Weights of a small multi-label image tagger: 48-pixel images.
Rows from block 5 of a small multi-label image tagger, named by matrix and row number. Rows with one number belong to one neuron. Each number is 128 + 32 x the weight over its row's rms, rounded and kept within 0 to 255. All counts start at 0. Numbers have three digits each. After the name is the row's rms in percent of the matrix's.
After each neuron's rows are labels from the 100 images, of 14848, where the neuron reaches its highest value: "responds to" is what is common among them. Only what is clearly more common there than usual is listed. The data: simulated fluorescence microscopy of cells. In brackets: how many of the 100.
# fc1: MLP up (model.blocks.5.mlp.fc1.weight, 1280x320), inputs 107-213
# fc2: MLP down (model.blocks.5.mlp.fc2.weight, 320x1280, transposed), outputs 107-213

fc1.70 142:160114152194057147065052154126129131173110175128078119185132117190166121143176104138112141173133124146105123107140114149143036130072117124184077141116141079171129140135106099137111141164147128138127142167134145159135116163116162075116071138140097141063185141131050109135136146107132163203150124112147128093154140165160155
fc2.70 142:133125145071174160120100111145162146122143099124167166100134108134116083172068177122142054117104122125121108145081100126081165190115122139112132195106127198133112182126090067164164120085149120110120123138131100065146134114085176225117148118109123136145096105071187137112149128160100097100158108168071108106114056148095152
responds to: fragmented nuclei (97); cells: three to five (58); green stain (57)

fc1.555 123:185131133122129218157100157110126113113193054140103145123079144169101158154118108164124142104157147175171132123116063145176135156135144125183160113141184112101145165132140142132122138141140086167176068124095162132130095150163118159172152084107099108131159206051080130057179139168161132075102113139193165142106150085093119
fc2.555 113:154144153097097100102139095164161123134076212152129124137157103073162094135123152062195129139135091112144143148160180113126091139124137132154110113157071175137118096138163093153160141122101179115057206105158103097117135171059127163136115145168138139131105065151141086112088088113094085166159095158082124130166076151157127
responds to: out of focus (66); vacuoles (51); yellow stain (42)

fc1.298 103:195110126097129041175088134148133098105156120172124135128124075120128113114157111109081135181136144136091123121105084113133099105121104106115190159159116103193088138183151124174157125157109086110098081097048170180120179106115127133040134083103090125142152086136147120099123140124120084158064065140082172112095140138143045
fc2.298 095:079113126124132138067141144073133172182127144143096147144124137196138136188123095150122128098070150154173137156132150081174156155158166128152064114171078165108121124104119114072127151144134132142161226101152089015088087189185141106157096140153151127141101079129090153094115080096091112126137175133115109191104105110105121
responds to: ring around the nucleus (68); red stain (59); crowded (53); cells: ten or more (53)

fc1.515 106:140108125115098049149113184149076090134158141188126068135110100149170129111182068171098109071093138108114072138131150081118132137153137158147132140119166138132147159125084106142148124110125120133147102140109126104133112118130121120145139084178097178116145106145139092155194127182133169132105108119174055126093087188152129
fc2.515 098:096079163167108164117210124140131073120178085140139117148139154163126174139170071105140081140162131120106148086146130129110104186156151141138140147123089150085174149122097161093181117106134222143152130121074104144111145121122195176132120116172139153142100145138117136104088113125119139128166096151131120133109115196112165
responds to: long thin cells (81); yellow stain (62); crowded (60); cells: ten or more (60)

fc1.93 125:146154194159159095145122121176147123090106120142184223180084129126179125158116132134123102095117134135108125178115168192089151122108117120114135160152110158101167065086161136158109110110098115095111082168120168128110185147084157102174117188180135072147124126132083105148121114130123140122118090103107097115169167139127075
fc2.93 124:096165137151108141138195079103095164177136199092072108085178110178098159145120136126109114123119134125082118082142156093132123096137142121091102136132126148122150129152120090109088154153124141206115132130131118149191164178149090182151093086099165134104127200038127104145112100103145136109137135155124112169125125091116177
responds to: bright spots (77)

fc1.10 146:110146116208101178110151143133138131084066152110131155102161121151095084090119100141148128115086087102137104105095136137098168193112106174085164193090085102147142182143113123146102090132143117088109115153117172139108121137107129195144119195134177126063085138119095117057141163136132087143135104121115133183117114134133142
fc2.10 139:142107135125112128154111119188131142194093098106144125170161176175192142162146123124057133102158140122130134107132174110124034143118106051126114118154077122163140158087113077130153163156118102168111125036142150113105185141072082136162100124130152149173176098141106154151157132096127160132103126136105155112166072114153103
responds to: membrane rim (100); few cells (83); cells: one or two (83); red stain (41)

fc1.630 109:141091123155175127128079128113123096191136183072112136098118153163093160139127197091189145191152151133124125096105091096143109123122165107139147142115128144126126168143147159127085067110163094244147133124161162137113103104129106158136164074168129122092073146131166193108087091166115123150080076135169178147153182181178130
fc2.630 101:171192192140101127171162091194128136091110088168156143176146137104111137061174116104085080079168106140160109133115129132095047101106106168089114137077105142158087148108103097104103150202183174058092131182128182170148133160112153145132143157093082116116214125131113095105150132144163080130128122116131138139121127120080124
responds to: ring around the nucleus (87); yellow stain (80); few cells (67); cells: one or two (67)

fc1.143 117:113136182102136072064147157115097180120113151130144102113140094132081168119109147137074131118120147092089105113087170134118107101168070130122104091183081079105142154106102110138124052139154136132107111104187164102092134132079137132092158142173098108173126171089128139150184101170132097155107094128126128126142153151168160
fc2.143 116:085087111177148147166091121135158068141110143138089145171123072123137093068215078162175099158134120069123117135111138126132100109153182137103117192144070106112168100148139193085136123145100166150185079168068113161134187115143159133104110088082126157119139159104143166106103120067119131114121102081086135170119157143109061
responds to: ring around the nucleus (70); yellow stain (58)

fc1.432 116:182098166103102148147134082088123092076119138141122069121153175145085135098194125156105137162095114157104112136129145170094096109098116142074122137099148106107148182213109178112126108123180118117125118139105076127138143137168086158146093148163101137189153115172242122072125120146081129157130128152166168109068146098173107
fc2.432 114:109107094092148123154158117136146109185205133114074089104088118139094125115134102127123118175096101082099131126149093107136080144189133154089145098098124176139124128087091124141127135126132140143111160127184160160132152115135108100114136091086113086135137100144103177088087171103108123143144167078116158117179082155049123
responds to: magenta stain (50); long thin cells (35); smooth cytoplasm (34)

fc1.185 067:111068141139152165080124127059095118159139124177153122109075112137094143170145111106095182123108141091111126125186070160086145094119137143124126125113149112108104178175228139162145153093174100124144113120064130119144168130115102081132174082125142155151077128112090130120126107177101146105106172130139129101100153167126116
fc2.185 062:132098149067165122120121148133105118128087144189093132132169159117060100101104146111176105088096143178119132145090095166148160098164128084058108167226149130162091191145096164134205161139158165132166072137132116115162074101143100131129176150084177150159140129172137130100152108135107144059195156155105145178139105132070134
responds to: out of focus (99); smooth cytoplasm (76)

fc1.565 093:149095152181129129084095162131129103124171108135147159077141099142091136139105117148159136144090161144095136098089117191128118168108140167142027155178119140116116134142090100166080102186103157100161133145092187150103103109124148123191142136106107115124113126093149120170132112105079057120114141138124131163126158138138171
fc2.565 090:135123122096076137192138128135157149105134130140095142098118135116160172114180089123129119086190126181151105141139158107108136116125152124146139085135122113127195126145145102101159127095120061172110123082153111083059167119112132141112101143128171165104110089148083081125145158119162150152126134168200077094083057111123152
responds to: out of focus (100); long thin cells (66)

fc1.546 102:094137102155080105087046165134115127074126121112167127124181098135162141139109081109157113099157157111138131118128130162086158158158162147136103101100132143101083080123177168105042143147154096201117136164109139133107160123148124127116156189150165118186159138148174148095120118142125126184123131114138138148086100108118073
fc2.546 099:180145103088110152166147100144188088145116137123108132173094173093065085149145112153123161131075102164190122148124158089151123161128118126137121134133175140112155182148077167119120127154105164090137145153153095206144109132130121128158131030080069132104093152164073145136144090083142142119100154120118149148163086150167152
responds to: out of focus (96); red stain (64); long thin cells (42)

fc1.538 103:132114158094127211136102149073062177154109167137137155190165115123096120121119107146193168174153118063130048138149028112105105189136083188132072091107123137135144120150048063076173114054133111074114118099129079074135119163154161132146107130138092199127078152109150153143136132127133112096093110125135126150172148116117119
fc2.538 103:122128139168140077149130082124169137123137108146125157131125136154112156133169122137044072051101194134097085121084121135148156078094156105097167174163133103098154117093156130181110128182074141131142074176160140129166082142110177122136117133153115112106146137146148114069191175160124096197124100085180148142107156130175119
responds to: membrane rim (70); few cells (61); cells: one or two (61); yellow stain (42)

fc1.578 101:179085092198080102088137109111142068164122136184165147150136072166095087087113158140123097135125120116138088123106129219114104123164100128132177107143129123133103043134147099188118154157166140104155126101172105094118144042147121117064123123108164122136112174071151169100116080098090197077120177142046148110166123142141070
fc2.578 103:137114159135149137151165118095147129097126088164133151090161157089139123142131085164163148148055171154201120080131146053087183124133144176148092154139145095088183170091134153142107133115069177123090057152080109204151075146130138156127106178144108135092148084139103091160105152146138083085178128175188146118085101135131138
responds to: ring around the nucleus (77); green stain (40)

fc1.24 099:114176148102148124096134140087130153156162116154143166125117145048106149105059125170108082097136073164132115141139189128110099112140116112183089113163128093176062135142138164100075145117205101104132162143065064165108130163146164148066134113117092123155107117107126024122139082078081193114172107155160080151121174082133149
fc2.24 096:162058154138102143089107061205092126132125116164117103173157101103155147130160123064042119173188152092145140095170120146113140115149160158094146131163069123096147136103138154130152125131092148169149083099125166065146130093080061055085118081085161132151132170155117162149074196151148116121147123163056099111132082147105098
responds to: long thin cells (99); yellow stain (50)

fc1.5 097:133138134155155125107060101194157107082103060123109126142089148103141094148166135158086146173118127111115160136098142099147123156119094102115085146092111157158163131187090074113116110084138110130142084152099180057103098157104125136142112065106155179119087125135150151079168125153096143139129129134150099171162134100143129
fc2.5 094:112094078103109120081075032142124115193157103126125067101163120119135159142109055179132121099168103099107109137148130132136181073096097143116108122126137116121073108067165124134118090166067164067101100117162000114193178141139121143151113167152152130136123127146098115106071110164133169132172166140120162137147108057125118
responds to: long thin cells (90); out of focus (77); magenta stain (43)

fc1.447 124:110059078101164136119083038148136118168122135112128094158136060126136092133103131116130162098097131147125166095111158082132160148149129109149128106055069144102124116109102136200072167109114191122161114111120097129132021107173136148114115094161064160151125079153136124120131087070144141087032131158136155102118146073083090
fc2.447 130:153144095102097163087123219035124090073116058186140132104146090134121098100144092116168137140146072120178151200123106162135106178096082191113099157157143120225070150121093092103172116130154148124158142108145197112066145135166076117148123110126125100081140126125117147115088160190054086127153140117118113107113188184178182
responds to: bright spots (94); dim (73); cells: six to nine (65); green stain (40)

fc1.144 111:140167126156091143148099148161143179142170156080113139160102203111106083105123115103165112105160132154080113088148139188130058074132163140128122146126110144116168114085151143148173205089076076172087117095120125170128126136134123078091098148124143110111180175157129120035096123073116146106138146136078084155192054160146085
fc2.144 122:138199187118126110118137037114206099125143124159147142149119046169150135150145164065089139108161205140172108148177104098070125140132165167112140122129124112119122093102109148040097104094179161067109132187146118099143166138101162146125115096088177158090118167082141095170193085159134094115072124136126112054160154106119140
responds to: bright spots (92); out of focus (61)

fc1.581 063:127097146119108122129132097085108140143141118075155096144121083123132086165135107147130146148145119097130078155075139140113119076119105063157106092099132080162072163122073111121135147038119104162130167139107118142122126108089165090175149145173143088127097121136147135177121118073184117140084183075107184126139112125111206
fc2.581 066:135122127117114138167144119101135072128116071132167187159119101182130096047091142104148141103072094176073128136091143105125131137129145162092160180142147125095099092163164175085103162150134100134109149126119154187097054130126091180142138070170133171116135132119108118110139136157116159142134109152109080145124103177156093
responds to: out of focus (98); fibres (38); smooth cytoplasm (29)

fc1.440 104:094085135095138133105134146102167145139180074172175174166177146094123163158142114129120097103146156123132164097128117126145110144161173086235160075151151059085179123123080082164132059161183135113120159158149107167105185149092121133110080170181131108076182066116098101131090137120119136158062148120144090177108125139158113
fc2.440 103:159170139122129077140133110139064126185137144117115060133104130147128096150126104088150157147129134108150148180081122173111147180136103120082086126150073200159080144112183173120129095134111155137121110132082142048183144124184127083131173114108109149112098126111118114131144144094109148098143134146148209139106116115101156
responds to: membrane rim (100); crowded (80); cells: ten or more (80)

fc1.661 111:133130140153157131147155147125133170135121106101153115089142148114141116137155114178178126126089135127088115214135145109137136112155148099132079152118125162112124136156113132131068160149095154137112085147122104098147069114141091142093064125162165108153113130082172094119095094157145133099185121158147152128149084131106096
fc2.661 110:081120146129071095058158176137156066129138092102150134141136174170092112171127128116141110110092166146128115139137082128112116087107187106158165094096119147140221069197140137157133123140105152151126133149101145157069166177081164181077094091123185115168093101134110148081064084159124122183100148133149123103159098121164140
responds to: long thin cells (76); crowded (54); cells: ten or more (54); out of focus (53)

fc1.286 035:136097115157104136163156209161136121137139103073118118163148104124145162109060159167163133098161091114122172152142095137033130103110087087108110124141076132161143198163091109165098126133105069170136178128071084133134166113108097104143162117080172125090105088147077184149128076113112075103100098136216106138172156145174175
fc2.286 036:152175163090131135188165143090141164070144125178083097127168122160141117178131161125118122113118147101174121152111156142130123173130141135127160140159096175136091094088072183167136126135149197112108123135135151154151111148090122139135158110183123122128099171082089121164153132130103120129124111180098136149140069187074114
responds to: fragmented nuclei (100); few cells (92); cells: one or two (92)

fc1.167 107:097153083181103126103143185143080122120114140109131095098151168116120078205159123102174111145114128157198092167093124140131134138081161137119128095088197140115187088145107117118162125071085167099107078167126138125106176088151121099130152146134104140114122165080099104118155077150080128128110122121169114143074147163123189
fc2.167 110:131161105136175071182128130156090150132134144112133129197146126115183128088157118155123099103120106107045171121126078149144186185143103147132092094136119085124104112121161125157148199113128157165082105144159076111129110110101116174140146105125068091123131132143110152160144169187139137141128089137103101143126173098092084
responds to: membrane rim (95); crowded (59); cells: ten or more (59)

fc1.471 117:160137130186096128100164137120190145097119145134129150061133087120150158138121118084154148125055104131114109119145192123067161131109077136159166140112138127086164109139213105146080103181141134107074155147113114147104206126116145151146146129089149056086124132129132124155122103067123137123168113108167095187184194181124158
fc2.471 113:102140167110137186152136034169135092161126134170134109220120159172183102146050165155120094082171131090113097138096111161100105145159117112131096103129142149200102162095151116087176159120108129119123095074145172128135129071138060169144105122124165163157143087120114105094150122144140193143100129137135132101095089132068087
responds to: membrane rim (100); few cells (76); cells: one or two (76)

fc1.186 099:171116117124133179127122111048149143146122146152180141132120140100135142084083105154187116124141116129144194128128137054090154109120120192177099110122120120143107119171139184142147137096133128125069135106146156119148139194054110143078098154188177158147144129139151095146151132122151223129143146087111138158110136121150114
fc2.186 099:130196085157113110110113137121151100165137164085081140155127185125139141168121163052057095092128127066086064142129101172170142111108092097113185112184078107144154098160108136127146114155121165116135138082180191149130106146217150110169150097120126156139061096138064183094140166110056070149094098159102150175159118194112108
responds to: magenta stain (45); ring around the nucleus (41); fibres (39)